A small image classifier, trained from scratch: 4.84M parameters, arch vit.
Rows from block 7, named by matrix and row number. Rows with one number belong to one attention dimension. Each number is 128 + 24 x the weight over its row's rms, rounded and kept within 0 to 255. All counts start at 0. After the name is the row's rms in percent of the matrix's.
# v: attention query, key and value (stacked) (model.blocks.7.attn.qkv.weight, 432x160, the v third), inputs 0-53
# proj: attention output (model.blocks.7.attn.proj.weight, 160x144, transposed), outputs 0-53
v.47 092 [ 94 185 115 154 131 142 125 142 109 104 133 145 123 100 122 111 166 120 130 124  98 159 105 121 123 124 105 130 101 113  93 124 178 118 142 141 113 126 114 111 173 141 156 139 171 156 114 155 118 123 103  98 137 125]
v.48 106 [ 56  98 128 104  94  81 107  76 135 142 151 133 158 118 119 130  84 124 120 176 158 124 123 178 118 173 141 128 161 125 148 130 138 153 149 139  93 159 119 156 121 122 136 105 108 137 122 115 121  88 105 121 159  68]
v.49 121 [142 131 125 138 177 170 140 134 119 122  91 107 133 180 150 153 144 125 136  63 125 124 127  58 114 113 140 120 133 136 136  84 118 123 105 134 140  97 152 127  99 116 109 142 126  85 112 113 139 176 149 166 108 103]
v.50 092 [151 150  97 131 133 133 158 146 123 128 157 111 110 104 144 115 120 115 133 135 119 166 146 122 162 107 110 129  83  99 106 155 160 136  80 127 131 140 137 125 173 152 162 139 149 179 116 154 161 115 132 137 115 126]
v.51 107 [150 143 141 160 113 151 134 120  94 127 164 116 112 135 106 127 131 124 118 110  88 136 121 176 120  95  88 126  84 174 115 179 100 134 119 156 129 151 102 120 119 139 113  95 149 134 120 143  87 135 131 117 156 167]
v.52 103 [147 122 136 133 137 124 152 138 105 118 136 105  93  68 134 134 107 129 123 163 109 169 121  79 103 135 125  84 113 113 167 140  98 157 138 113 146 148 118 131  89 112 155 113 151 148 122 119  97 164 151 165 134 141]
v.53 089 [116 145  91 106 136 124 128 103 117 124 124 114 141 155  87 152 160 154 135 128  95 104 139 165  83 144 102 112 112 126 132 176  90 149 166 138 148 116 124 139 169 101 103  88 138 110 143 122  80 129 129 130 160 131]
v.54 071 [150 138 104 173 122 151 144 153 108 140 139 101 122 153 158 106 110  81 124 107 113 167 114 113 159 123 117 137  96 171 112 115 123 119 126 120 124 122 121 139 143 150 118  89 140 111 112 145 108 140 138 168 140 115]
v.55 119 [149 155 141 100 124 141 170 128 136 117 173 146  85  87 151 102 135 121 147  94 126 175 117 105 112 127 129 122 114  96 151 110 174 152  99 110 155 134 132 130 121 107 132 107 138 137 100 127 108 125 126 167 142 144]
v.56 111 [114  92 118 128 114 130 128 140 122 116 119 139 132 135 127 149 126 123 125 160 153 143 110 162  90 156 152 112 166 124 162 125  89 133 165 115 115 123 126 122 112 119 132  86 133  93 132  83  76 119 140 139 140 118]
v.57 123 [109 111 143 145 162 128 118 127 109 111 106  78 138 119 150 163 105 162  81 139 110 155 116  96 111 156 133  98 111 169 154 129  81 150 137 138 129 166 115 133  88 133 120 123 123 121 133 117 148 192 130 124 138 107]
v.58 098 [155 108 138 117 126 149 107 159 140 125 115 148 124 132 166 100 114 101 148 106 138 119  88 107 116 144 142 135 177 115 146  84 135  95 125 120 134 103 115 121  79 101 104 121 145 109 123  82 117 125 133 141 121 122]
v.59 090 [102 121  92 141 124 123 131 109 109 106 134  97 153 147 106 178 101 181 118 140 143 128 175 120 124 103 128 132  91 127 114 116 159 148 121 122 132 126 155 159 166 141 139 142  92 138 146 146 149 151 121 119 119  94]
v.60 084 [166 107 149 120 127 128 147 132 115 119 166 112  99  78 116 125  86 143 144 130 123 189 121 126 108 112  97 104  79 162 155 162  95 163 142 119 155 167 107 159 108 111 129 117 131 137 124 148 119 152 140 160 174 148]
v.61 098 [ 95 131 112 136  91 125 111 104 123 131 141 169 144 135  74 122 108 124 151 169 162 119 119 173 152 112 118 174 136 101 111 150 166 137 144 125 112 121 123 105 144 145 143 153 126 137 165 133 111  70 130 109 122 129]
v.62 097 [167 135 105 173 138 153 134 130  96 132 137 119 121 172  84 150 152 143 112 111  90 125 137 181 110 113  81 118  73 144 117 197  83 124 141 143 142 138 127 145 154 126 106 103 136 123 138 144  89 136 130 139 158 123]
v.63 099 [ 86 147 120 142 140 137 151  77 131 124 116  87 159 181 114 171 117 156  98  87 108 102 169 143  95 129 110 125  95 159 110 103 129 136 132 139 129 128 134 160 122 126  97 119  87 104 126 141 112 146  97 107 167  62]
v.64 095 [147  90 130 127 130 147 104 169 135 124  95 139 129 164 147 102 140  99 153 133 148 147  99  93 117 169 161 120 178 122 148  75 112 100 142 106 115 111 132 121  89 119 133 135 145  96 143  60 125 121 128 160 125 102]
v.65 102 [ 74 118 130 116 118 105  95  92 144 127 132 119 171 162 118 126 101 123 129 147 133 108 134 146 137 110 106 161 132 150 102 125 157 124 128 138 102 119 131 122 174 139 145 152  83 140 139 159 143 111 108  85 108  62]
v.66 097 [105 125 118  92 101 139 164  96 146 157 174 136 131 158 144 106  97  93 145  96 149 133 172 168 141 110 112 151 110 136 115 110 166 120 111 122 133 114 131 145 128 129 106 106  92 135 107 148 118  85  94 131 155  71]
v.67 119 [123  97 164 136 104 134  97 138 136 140 116 168 144 136 147  92 116  67 166 117 160 119  97 134 156 124 163 167 173 145 145  83 140 107 125 120 132 106 126 141  96 147 122 124 124  83 123 110 117  88 134 118 109 149]
v.68 110 [141 157 122 111 178  88 173 125 134 128 131  96 104 109 137 154 142 172 104 101  99 140 154  89 132 110 116  88  94 107 122 135 131 162 113 153 120 169 142 134 145 117 139 143 146 164 113 145 185 177 114 135 136 127]
v.69 102 [176 141 110 159 144 120 116 165  99 138 124 137  79 101 111 124 119 131 120 172 122 163 138  95 159 110 107 112  94 103 123 186 101 135 119 129 143 149 118 104 115 149 149 151 147 186 138 143 157 140 128 154 127 171]
v.70 101 [165 165 115 114 133 109 133 145 135 126 169 160  97  76 112 120 128 125 151 180 140 149 130 118 126 134 126 116 116  55 152 180 130 164 138 116 145 136 117 136 148 108 152 150 151 161 137 127 129 116 154 171 120 178]
v.71 081 [132 170 135 140 154 136 131 135 125 136 123 107 152 113 123 120 138 124 112  98  96 115 130 101 159  88 125 149  77 141 103 109 135 125 103 151 137 131 145 131 161 161 123 160 113 142 138 171 177 133 121 102 112 126]
v.72 104 [116 150  91 141 138 137 161 123  98 136 151 104 113 126 107 159 141 157 109 121 102 139 148 150  91 127  82  91  92 136 117 190 101 152 147 133 131 154 126 139 153 104 132  95 122 149 111 143 109 153 130 159 169 117]
v.73 120 [107 137 100 154 125 125 123 145 121 132 102 132 156 166  96 151 139 150 114 158 149 100 138 156 135 139 147 142 153 128 128 117 115 126 156 119 119 110 144 110 141 143 125 148 130 121 168 111 113 115 157 101 103 131]
v.74 091 [132 174 107 112 157 119 168 116 135 144  93  97 107 131 116 177 149 163 109 116 113 123 158 118 101 144 124 105  84  83 125 132 126 151 129 138 125 116 159 136 141 112 117 124 141 124 130 126 136 169 129 127 142 137]
v.75 084 [177 154 121 142 106 148 112 153 106 113 152 138  91  73 114 108 133 128 138 134  99 127 134 153 169 101 109 143  93 127 119 194 123 117 118 158 131 163 133  98 149 137 131 113 139 156 129 143 129 128 113 136 151 194]
v.76 096 [100 109 145 108 128 135  92 114 150 138 123 129 158 126 179 104  98 103 138 105 146 142 126  90 163 124 134 145 146 160 121  88 164 101 116 126 124 124 106 133 101 160 127 148 102 122 121 112 154 113 104 115 129  89]
v.77 091 [116 134 148 119 143 135 119 153 139 123  99 124 133 122 166  98 142  99 132 110 125 142 104  54 150 112 160 148 158 114 117  79 165 131  98 127 138 128 119 108 122 148 145 169 135 125  92 125 171 156 127 134 103 142]
v.78 095 [184 158  98 143 186 158 152 192 126 122  86 116 122 134 147 147 171 129 103 120  98 139 127 101 128 145 117  95 105 109 141 134  99 117 125 132 146 117 158 136 149 115 115 117 154 126 135 104 136 161 124 168 120 137]
v.79 091 [156 183 116 104 170 140 163 124 113 136 120 106  93 126 134 134 144 138 127  83 106 146 164  84 142  98 118 128  80  75 110 115 166 127  86 124 129 121 159 129 138 133 131 143 143 150 111 153 172 157 131 162 122 125]
v.80 099 [ 79  90 138 122 129  89 102 101 120 133 144 119 147  84 131 152  95 160 112 176 128 116 144 114 134 132 148 135 143 147 125 131 113 130 158 134 116 165 112 119 122 148 156 157 107 150 145 125 171 125 119  93 130 128]
v.81 093 [114 103 115 134  88 149 129 151 113 130 152 156 114 133 102 113 138  90 150 151 161 155 109 182 116 154 132 127 153 128 154 159 101 129 147 121 121 115 141 123 128 118 118  94 157 106 149 106  71  93 155 173 139 143]
v.82 109 [147 101 117 158  80 156 105 159 115 132 128 168 106 138 102 103 124 100 152 148 168 128 104 160 117 147 148 135 163 139 147 128  89 118 151 117 152 108 136 103  93 138 129 107 146  96 135  82  66 112 153 144 112 158]
v.83 087 [ 95 160 127 118 140  89 108 120 133 102  90 123 136  88 141 131 118 148 105 173 114 120 150  87 173 119 141 148 136  97 114 106 164 148 136 113 134 128 150 127 153 151 160 177 129 160 150 140 184 139 120  90  93 128]
v.84 087 [126 118 139 113  92  98 142 133 112 137 177 138 109  51 143 107 105 113 125 148 125 162 111 145 146 128 119 141 115 109 141 152 132 157 134 124 144 167 107 138 116 121 160 104 131 157 134 149 128 121 126 165 155 139]
v.85 114 [144 186 119  99 179 103 155 114 134 106 126  90 111  76 152 161 142 164  74 113  95 138 139 101  97 123 122  84 108  87 120 134 127 157 123 133 146 154 133 141 135 104 137 120 135 154 100 156 170 187 106 123 130 148]
v.86 073 [118 123 106 121 107 120 113 136 153 145 141 157 133 128  92 145 121 150 104 161 156 107 143 186  95 173 140 105 148  87 126 149 130 144 144 129  87 149 116 116 127 128 141 123 125 142 145  96  88  73 114 114 134 113]
v.87 084 [173  93 135 147 127 170 115 140 110 137 129 126 154 193 109 111 135 116 169 128 127  96 122 158 109 139  98 133 108 173 136 155  97 100 124 124 116 122 119 123 106 124  85  99 119 109 138 130  97 112 110 131 147 116]
v.88 109 [ 93 140 103 121 120 100 121 115 123 136 122 108 139 114 103 152 114 137  99 160 136 118 159 137 159 104 123 161 110 127 113 139 141 125 126 130 126 138 151 123 158 159 141 148 119 160 162 148 153 125 127 102 110 118]
v.89 107 [108 130 102 139 136  94 116 134 110 107 114 107 116 116 105 175 119 175  94 181 142 129 148 120  99 133 133  88 126 134 137 146  82 140 169 119 141 162 134 140 118 117 162 141 131 148 155 122 139 153 144 137 125 139]
v.90 099 [142  83 109 159 142 158 143 136 105 137 131  87 156 190 162 120  96 113 158  95 120 159 119 112 133 117 106 122  99 179 141 112 121 101 103 142 133 131 125 158 114 123 133 137 127 112 125 122 121 154 129 154 168  53]
v.91 115 [103 132 109 139 137 110 118 126 111 117 128  96 144 112 102 177 111 177  79 179 128 125 157 124 123 131 141 111 112 127 112 142 109 135 153 119 126 160 131 135 135 152 143 142 128 158 148 128 152 165 136 114 119 129]
v.92 086 [145 164 126 129 147 124 164 129 113 137 147  95 114 122 129 141 134 154 104  89 105 148 142 103 130 110  93  99  65 140  93 146 141 145 108 140 133 150 143 130 139 114 135 126 123 140 110 183 152 166 127 137 137 125]
v.93 093 [ 99 128 156  99 126 102 149 112 165 122 133 122 131 130 148 116 112 110 115 120 136 165 121  79 119 144 146 125 161  91 119  83 151 147  92 117 112 104 115 162 109 127 158 123 116 143  99 114 141 117 127 130 134 101]
v.94 087 [128 176 159 104 161 105 164 149 137 113  86 123 109  87 183 132 154 123  66 134  84 139  96  81 100 173 150 109 155  85 133 107 119 125 138 157 128  98 135 134 110 118 115  99 159 129  88 105 134 169 125 130 122 180]
v.95 093 [133 104 155 104 117 100 113 121 149 115 134 155 103  75 154 111 112 126 135 166 127 157  87 115 130 142 160 129 166  97 133 133 156 143 132 117 114 145 110 137 141 127 156 128 150 152 128 117 137  95 115 142 123 155]
v.96 101 [ 92 118 132  75 126  96 147  48 151 146 175 127 142 146 132 141 105 125 121 135 172  83 151 146 126 109 167 118 140 142 140 126 137 108 155 131  90 146  67 129 103  98 123  75 137 152 126 130 188 107 107 120 138 156]
v.97 104 [138 124 154 119 114 109 176 113 111 158 131 128 115 163 133 140 121 174  84  96 138 110 131 138 109 122 132 109 114 184 100 115 119 129 123 146 106 129 102 134  75 122 130 139 149 133 109 132 151 155 126 118 134 137]
v.98 100 [158 138 163 157 116 160 120 140  90 155  67 140 123 131 105 106 142 132 123  97 126 119 121 125 148 155  91 136  89 137 115 126 143 139 121 144 155  99 165 124 122 147 125 210 137 126 139 161  86 151 139 131 127 128]
v.99 114 [150 151 167 156 108 171 131 108 107 156 101 141 122 134 107 120 132 146 118 101  98 110 122 136 139 152 108 126  87 130 107 138 149 134 128 135 162  80 156 118 127 147 136 195 142 119 149 176  82 138 148 130 131 129]
v.100 098 [112 108  89 102 150  83 137 134 154 127 166 112 135 123 148 162 109 114 118 181 150 129 142 126 119 112 145 102 157 136 145 118 101 127 138 112  79 166 115 148 109 122 118  70 125 151 123  86 176  98 125 139 132 149]
v.101 096 [134 132 168 141 139 142 137 118 121 167  78 143 133 142 124 125 142 155 100  75 125  99 127 122 132 162 122 123 101 166 119  93 138 140 105 157 160  99 157 126  88 150 108 183 159  88 129 143 142 165 149 136 137 140]
v.102 092 [111 111 103  96 113 108 126  96 151 125 168 152 131 162 151 120 117 113 175 118 148 105 151 146 144  84 170 147 139 133 116 130 122 116 141 131 111 134  83 113 132 100 131  62 114 107  89 114 160  82 115 121 132 118]
v.103 138 [ 92 143 152 127  98 146 121  87 122 107 151 100 142 120 118 105 147 157 135 113  91 111 114  90 120  82 128 163 119 130 115 140 125 142 112 119 129 108 124 164 139  78 142 101  80  98  97 131 129 134 145 125 140 126]
v.104 088 [117 162 117 115 142  90 184 132 119  72 150  91 105 138 158 144 120 140  58 130  90 136  95 163 107 136 134 103 119 162 120 161 100 139 131 146 102 150 121 115 130 109 112 116 178 172 147 162 139 136 106 129 130 144]
v.105 097 [110 140 157 135 116 158 146  97 119 150  95 128 131 150 111 149 135 158  90  89 122  99 127 139 114 162 115 113 107 159 127 113 152 144 128 119 163  94 149 128  93 142 116 167 132 110 146 159 129 150 154 146 126 135]
v.106 102 [ 82 146 153 112 129 113 137  81 141 146 135 149 124 154 124 150 131 146  71 120 134 102 143 200 123 140 138 108 132 146 125 108 184 125 130 156 142 130 117 111 107 163  99 117 142 120 128 143 142 129 121 116 140 141]
v.107 101 [145 113 124 125 124 149  84 120 137 145 134 142 138  59 110 120 132 105 177 186 143 125 127  95 139 149 102 144 111  88 143 154 118 118 146 118 137 131 138 119 148 109 121 139 121 156 141 118 112  99 139 162 116 127]
proj.47 088 [109  96 147  90 160 101 161 106 142 145 141 109 162 123 153 174 126 156 125 147 130 150 130 102 114 138 150 150 116 153 151  81 127 111 147 101 135  95 131 174 134 153 107 140  96  94 143 105 166 170 136 144  61 113]
proj.48 094 [153 139  99 146  93 140  99 149 170  96 145 106 111 122 117 178 167 149 106 131 133  99 155 144 120  94 126 105 103 100  80 111 104 182 130 125 170  86 133 140 130 123 148 171  95 136  99 121 140 120 173 123 134 138]
proj.49 110 [115 127 144 165 110 138 171 115  76 119 157 143 142 157 152 126  96 104 144 129 130 123 116 176 121 111 132 141 139 179 116 161 157 101 149 139  76 187 109 116 132 123 126  70 134 145 153 141 162 112  86 139 131 154]
proj.50 098 [112 143 167 113 151 144 106 119 103 132  66 116 129 101 107 163 144 128 144 139  84 131 125 100 128 128 118 138 150 123 117 188 122 109 111 111 131 158 168 142 125 135  87 106 108  86 139 121  77 114 111  65  53 127]
proj.51 111 [111 131 159  86 166  92  96 120 151 170  66 140 140 151  99  79 137 141 119 163 124 132 143  91 146 182 127 115 137  83 159 120 148 113 129 142 113 106 119 135 135 140 107 143 172 137 131 107  86 131 106 102 140 103]
proj.52 101 [139 134 131 148 175 144 107 140 128 144  89 144 146 135 126 152 139 113 158 130 120 122  93 122 132 115 135 124 155 120  78 133 127 100 170 136 117 135 192 146 166 151 126 132 153  93 101 127 137 123 121  90  86 105]
proj.53 094 [123  96 130 138 124 106 111  97 165 147 145 132 177 165  88  95 137 120 129 157 133 122 163 110 155 113 135 129 109  92 108 101 140  96 150 189 127 138  77 107 124 165 128 170 166 143  79 109 136 109 128 124 206 160]
proj.54 068 [ 85 128 194  94 181 129  95  59  97 144  84 133 183 113 112 143 106 136 152 131 139 118 119 137 123 131 128 120 140 131 121 152 146  97 146 112 110 123 138 135 155 141  98 133 120 120 169 136  93 148  80  57 124  97]
proj.55 115 [118 107 158 162 173 123  82 130 118 144  74 159 147  98 114 139 141 154 140 178 135 145 110  88 138  81 119 129 113 121  96 148 145 100 161 131  93 161 135  95 145 165 147 133 126 115 127 127 130 124 138  90 133 124]
proj.56 122 [131 136 103 141 113 135 136 116 155 100 157 123 162 147 120 135 121 143 134 100 129 111 122 152 117 114 154 127 123 120 112  94 139 152 191 131 159  82 142 122 158 121 149 194 132 141  99 156 168 156 169 147 157 112]
proj.57 119 [130 155 150 124 128 141 166 127 119 143 149 141 120 145 159 166 119  93 136 103 123 110  81 173 113 130 118 115 157 123 101 125 155 155 119 132 115 127 136 170 125 137 124 104 159 137 106 116 122 133  77 113  94 131]
proj.58 098 [111 127  91 163 129 159 152 133 153 117 167 130 142 117 149 134  99 155 140 111 150 136 117 143 139  95 122 146 120 168 104 104 132 136 157  76 100 132 152  79 180 142 175 139  94 121 149 167 185 137 152 154 132 114]
proj.59 088 [131 119 138 135  90 112 147 107  93 124 134 115  96 150 111 138 169  83 105 117  80  92 134 153 110 178 143 104 150 114 151 186 120 152  90 165 146 157 109 160  72 107 115 121 155 136  93 115 118  90 124 151 122 160]
proj.60 076 [113 138 144 142 215 116  85 107 144 127  50 156 128 128 120 135 143 135 119 146 119 110 120  94 150 148 108 130 130 111  87 139 156 108 144 147 104 130 144 139 142 171 117 124 159 123 112 116 110 126 119  76 151 117]
proj.61 098 [150 121  81 118 118 113 135 154 140 108 115 103  88 125 125 108 142 125 103 116  98 110 158 117 124 213 143 123 115 117 171 121  99 157 104 105 174  76 150 138 117 108 137 163 122 116 133 151 103 146 164 179  82 100]
proj.62 104 [105 111 162 107 168 101  85 101 181 151  94 130 174 156 107  86 129 121 130 152 129 116 165 118 146 156 128 117 143  95 130 111 161  98 131 166 119 120  92 124 125 139  88 138 166 140 103 108 127 115  94 102 161 129]
proj.63 103 [113 109 146 120 103 110 110 101 127 145 151 127 150 141 100 123 155 113 127 165 126  91 135 150 126 108 124 121 128  86 136 147 153 128 107 185 109 146  57 126 102 129 123 123 161 169 101 116 158  73 107 113 187 181]
proj.64 099 [129 143 104 157 124 140 166 130 141  95 167 127 149 112 162 141  86 141 129  87 141 123 129 164 102  99 129 132 129 175 105 103 127 143 165  89 131 103 176 117 164 123 166 123  92 108 137 174 172 130 149 158 115 115]
proj.65 094 [117 154 110 129  87 130 144 124 108  86 146  92  95 114 123 157 148 127 126 119 121 112 161 145 127 168 111 122 124 114 160 122 106 160  62 123 189 128 114 162  81 119 111 131  95 141 148 139 110 118 141 173  92 151]
proj.66 087 [ 78 109 169 125 130 135  81 106 131 115 117 136 145  83  63 143 162 177 127 170 147 105 144 103 111 134 120 123 126  92 136 148 108 122 102 152 101 139 106  96 134 130 133 140  93 146 131 129 134 100 151 101 149 162]
proj.67 128 [123 140  99 131 129 138 144 163 123 101 148 133  99  90 160 132 113 161 107  97 139 143 132 124 101 147 131 136 134 164 157 104 102 160 139  73 117 112 150 107 150 120 148 136  94 139 171 164 151 172 137 157 113  87]
proj.68 110 [131 117 162 123 124 142 119 117 104 163 118 137 142 127 134 125 147  95 148 151 125 136 106 130 154  82 122 134 138 114  75 172 150 111 105 151 115 177 119 136 117 142  91  95 129 127  96  86 109 105 103  74 133 167]
proj.69 109 [136 154 135 100 175 151 145 133 129 139  53 121 129 129 146 115 134 108 153 103  95 117 120 100 139 153 133 130 163 141 114 137 136  99 115 112 137 120 172 152 142 127  84 100 137  72 120 103  82 112 111  99  60 113]
proj.70 103 [154 105  98 151 178 127 115 129 124 129  59 145 125 125 112 123 146 116 147 133  95 125 140  77 140  97 129 132 137 130  99 138 119  79 150 142 162 137 143 124 160 149 132 146 148  95  81 119 126 127 161 105 137 135]
proj.71 088 [122 125 162  86 132 122 149 131 101 149 123 135 126 121 151 126 129 114 139 111 107 112 128 130 134 172 113 132 154 127 158 162 148 116  78 130 114 159  88 156  88 124  97  86 128 141 153 121  89 127  77 114  87 145]
proj.72 111 [122 109 151 127 141 115  93  93 147 156  91 129 174 149  92 118 146 117 139 155 112 109 140 116 143 110 129 124 135  81 106 143 166  86 141 181 126 157 123 134 126 136 107 143 174 140  81  87 108  97 107  95 156 146]
proj.73 134 [168 124  95 120  88 110 163 122 121 112 153 113 106 169 129 104 114  95 126  93  91 105 127 159 102 147 149 126 137 144 164 121 113 138 127 141 165  87 107 134 111  84 135 149 143 132 127 146 132 135 124 199 136 119]
proj.74 101 [140  93 144 129 117 140 126 117 132 142 148 141 159 162 110  94 140 103 149 152 116 108 140 133 135  75 137 117 127 113 103 176 149  96 143 173 140 178  68 113 129 135 116 109 164 146 104  95 142 114 119  88 209 172]
proj.75 087 [ 91 139 168  71 191 108  76 116 135 172  65 153 147 121 128  99 146 139 121 125 121 153 138  78 154 176 140 106 135 127 137 133 123 117 121 137 132  97 114 168 144 142  93 148 139 124 135 113  75 157 114  85 129  98]
proj.76 097 [111 149 134 132 114 138 142 157 113  90 139 121 103  87 154 165 111 168 121 110 147 139 118 135 110 144 118 132 129 154 131 118 106 173  88  65 117 135 153 119 126 106 147  98  74 129 171 160 129 135 127 127  86 125]
proj.77 096 [126 124 138 139 126 164 159 168  79 121 146 127 105  96 157 158 105 127 144 106 146 153  92 133 121 117 110 141 138 173 130 158 118 121 100  75  93 180 186 135 127 136 136  70  94 127 181 135 122 142 119 119  87 120]
proj.78 091 [101 118 161 134 156 116 134  87 113 145 122 156 203 144 132 122  82 112 184 112 106 124 126 143 126  82 139 146 157 153 101 172 157  94 154 169 119 160  89 122 146 156 106 102 136 134 111 135 132 129  99  86 146 120]
proj.79 102 [119 109 169 134 125 138 115 109  89 145  96 145 138 123 119 116 132 127 157 154 106 128 117 109 133 119 127 122 144 132 111 195 141  82 111 153  93 186  99 122 118 149 114  77 134 128 129 107 111  99 102  86 119 159]
proj.80 093 [153 144 110 110  95 149 153 160 113 125 120 108  75 128 153 171 164 100 101 102 124 114 110 139 120 149 149 105 139 127 126 116 106 186  91 116 151  96 146 170  96  91 140 118 125 116 122 124 107 149 145 146  84 116]
proj.81 091 [136 122 125 129 161 109 105 121 145 108 108 142 130 128  93 115 122 147 126 108 109 102 141 110 134 154 149 123 115 114 141 100 134 144 181 111 155  74 157 117 161 140 169 185 127 121 138 162 122 145 160 159 136 101]
proj.82 112 [131 142 106 135 144 101 137 121 160 112 123 123 123 137 137 121 106 154 117  93 125 120 119 124 117 173 140 137 118 147 162  92 125 144 182 101 142  66 164 114 155 115 154 174 135 117 131 172 133 154 158 178 129  81]
proj.83 094 [143 120 130 129  89 154 171 148  83 120 146 112  83 130 158 161 128 100 141  92 110 141 118 145 115 130 145 116 147 149 131 169 121 138  79 152 155 138 126 162  84 128 113  99 108 116 133 114  95 128 111 148  70 141]
proj.84 088 [134 117 143 121 175 132  75 131 127 138  59 132 125  94 101 170 158 134 153 159 119 122 114  84 122 118 104 110 134 104 109 129 122 126 132 114 133 128 172 141 171 147 130 168  98 102 109 114  81 143 152  73 103 121]
proj.85 119 [112 113 160 133 121 131 121 120 114 169 136 143 153 146 124 119 134  99 160 160 131 139 108 129 148  71 132 120 135 100 106 162 152  93 128 166 114 184  94 135 118 150 120 102 158 137  91  81 128 113 115  69 164 162]
proj.86 071 [179 120  81 137 109 139 117 134 179 126 147 119 118 121 109 107 162 144 118 136  93 103 124 142 120  77 132 117 117  97 118 124 102 154 157 140 165  86 138 131 166 129 168 168 134 113  74 137 158 130 192 173 158 112]
proj.87 087 [ 85 138 129 116 148 101 101  95 172 120 147 138 166 149  99  86 105 139 108 123 156 128 174 117 155 157 120 136 120 131 128  91 132 111 146 123  90  96 100  91 154 136 115 146 147 143 140 136 152 114 104 138 197 135]
proj.88 110 [143 132 132  96 104 140 149 136 100 113 105 125  83 140 132 141 155 100 139  94  70  93 127 125 106 174 146 121 144 125 166 153 120 156  96 127 168 111 118 164  90  98 123 127 135 119 127 125  85 123 120 138  73 126]
proj.89 102 [156 126 117 135 115 121 139 131 122 135 134 130 126 178 143 131 136  72 123  90 101  97 111 155 127 125 144 114 127 119 100 126 146 136 132 166 179 122 134 165 111 101 107 146 173 122  67 109 114 121 125 142 130 144]
proj.90 092 [ 66 147 166 150 155 132 133 107 135 114 130 138 178 115  98 157 128 131 129 149 142 103 155 161 124 140 109 137 140 157  94 126 158 112 127 124  71 140 136 103 140 156  93 112 123 132 146 143 155 106  84  84 128 167]
proj.91 120 [157 132 138 106 111 130 143 130 119 138 123 124 100 162 133 150 151  61 134  97  85  90 117 150 114 152 156 112 140 111 121 156 130 158 103 159 188 121 126 179 106  99 111 134 147 121  81 110  88 115 131 134 113 137]
proj.92 087 [121 103 171 137 141 131 112 106 112 172 108 132 144 127 100 118 142 102 143 180 122 124 120 131 151 108 119 125 143 118 121 155 166  88 118 176  90 179  99 133 108 142 100  97 150 137 107  88 107  98  91  89 138 162]
proj.93 100 [126 112 116 138 116 163 115 154 114 112 139 126 144  89 121 180 129 146 151 140 139 137 111 149 112  41 115 123 117 105  86 153 102 128 154 114 125 175 172 111 153 130 148 118  93  98 127 124 164 119 167 108 114 133]
proj.94 082 [144 119 139 117 125 169 135 126 126 165 158 148 173 123 146 135  90 136 175 113 128 161  97 149 129  32 139 127 107 124  90 126 141 101 153 132 132 147 111 128 149 146 130 126 112 120 146  98 150 149 136  66 158 121]
proj.95 087 [165 132  98 147 137 144 112 162 129 121 141 124 102 104 140 157 141 166 131 101 139 160 124 106 144  89 124 140 131 144  94 109  89 135 135  81 160 122 203 113 164 135 141 147  91 101 116 137 131 128 178 117  77  93]
proj.96 113 [160 149 128 150 100 112  84 156 169 141 111 102 159 131 140 109 143 140 106 146 151 130  95 129 128 150 104  69 113  62 122  96 160 158 137 143 158  88 130 143 136 172 132 182 166 152  96 138  89 163 116 117 115 108]
proj.97 102 [106 161 138 114 134 113  81  92 142 129 122 135 129 156  99 155 138  90 115 133 135 130 120 152 145 138 120 125 117 105 142 116 153 159 114 114  96 122 160 122 162 143 107 136  94 143 104 126 112 118  91 114 129  98]
proj.98 116 [103 118 119 116 154 126 147  98 102  88 142 160 105 137 118 152 104  97 150  95 121 115 161 134 134 128 144 183 162 186 118 135  71 145 100 110  83 152 115 116 140  91 103  86  70 132 144 109 198 105 123 129 126 107]
proj.99 125 [ 99 127 128 123 152 123 141 118  95  88 116 149 115 123 113 160  98 101 144 118 113 115 149 129 139 132 129 165 161 194 144 132  71 151  93 115  77 157 117 113 121  93 108  91  73 133 135 102 177 113 107 131 132 119]
proj.100 110 [151 122 139 138 101 134 100 145 156 159 133 115 138 131 151  86 151 147 114 139 124 120 116 125 123 115 126  81 118  57 120 117 196 107 148 142 186  92 117 118 145 157 143 161 180 129 113 163  80 144 128 127 153 143]
proj.101 101 [114 131 133 108 136 145 129 114 115 101 120 157  93 144 134 156 119  91 132  94 147 111 171 146 126 139 140 147 132 182 132 133 106 149 113 101  56 147 127  93 130  94 104 106  97 165 145 110 170  98 120 130 151 118]
proj.102 107 [134 133 161 150 112  90 109 132 146 140 110  69 151 112 133 119 132 163  79 147 148 135 100 107 121 134 107  84 114  75 111  83 157 144 155 140 152 103 142 158 133 156 130 187 160 145 105 155  88 164 122 104 123 143]
proj.103 128 [138 154 131 120 167  98 126 134 123 144 124 105 156 131 132 163 152 119 108 128 150 159 140 124 123 141 107 124 106 136 108 101 136 137 128 145 148 157 147  98 109 113 141 174 102 120  78 143 157 144 116 115 159 141]
proj.104 081 [124 127 124 106  96 112  85 132 111 161 172 129 135 166  76 114 148 116 132 161 120 135  89 163 146 109 113 135  98  88 193 156 136 138 130 102 158 110 157 127 119 167 137 149 129 128  94 102  67 104 185 114 137 145]
proj.105 102 [124 150 126 123 149 117 110 138 107 114 116 165  94 132 123 157 115 116 161  91 133 122 136 139 126 138 115 140 128 177 133 130  96 141 102 130  73 145 114 108 119  95 132 118  92 167 133 118 161 113  95 140 160 101]
proj.106 100 [145 118 142 120 129 124  88 150 128 143  89 145 100 130 103 119 130 114 118 114 130 106  94 116 118 145 104 106 112 104 165 145 103 154 110 120 104  98 109 143 113 130 120 142 141 161 142 112 138 137 136 137 162  98]
proj.107 090 [159 127  97 161 141 118 205 154 132 102 114 121 149 121 169 110 103 137 126 132 108 120 128 128 112 120 148 157 155 176  95 123  90  95 105 140 149 129 108 136 121 127 122  85 141  96 135 134 116 155  99 136  86 138]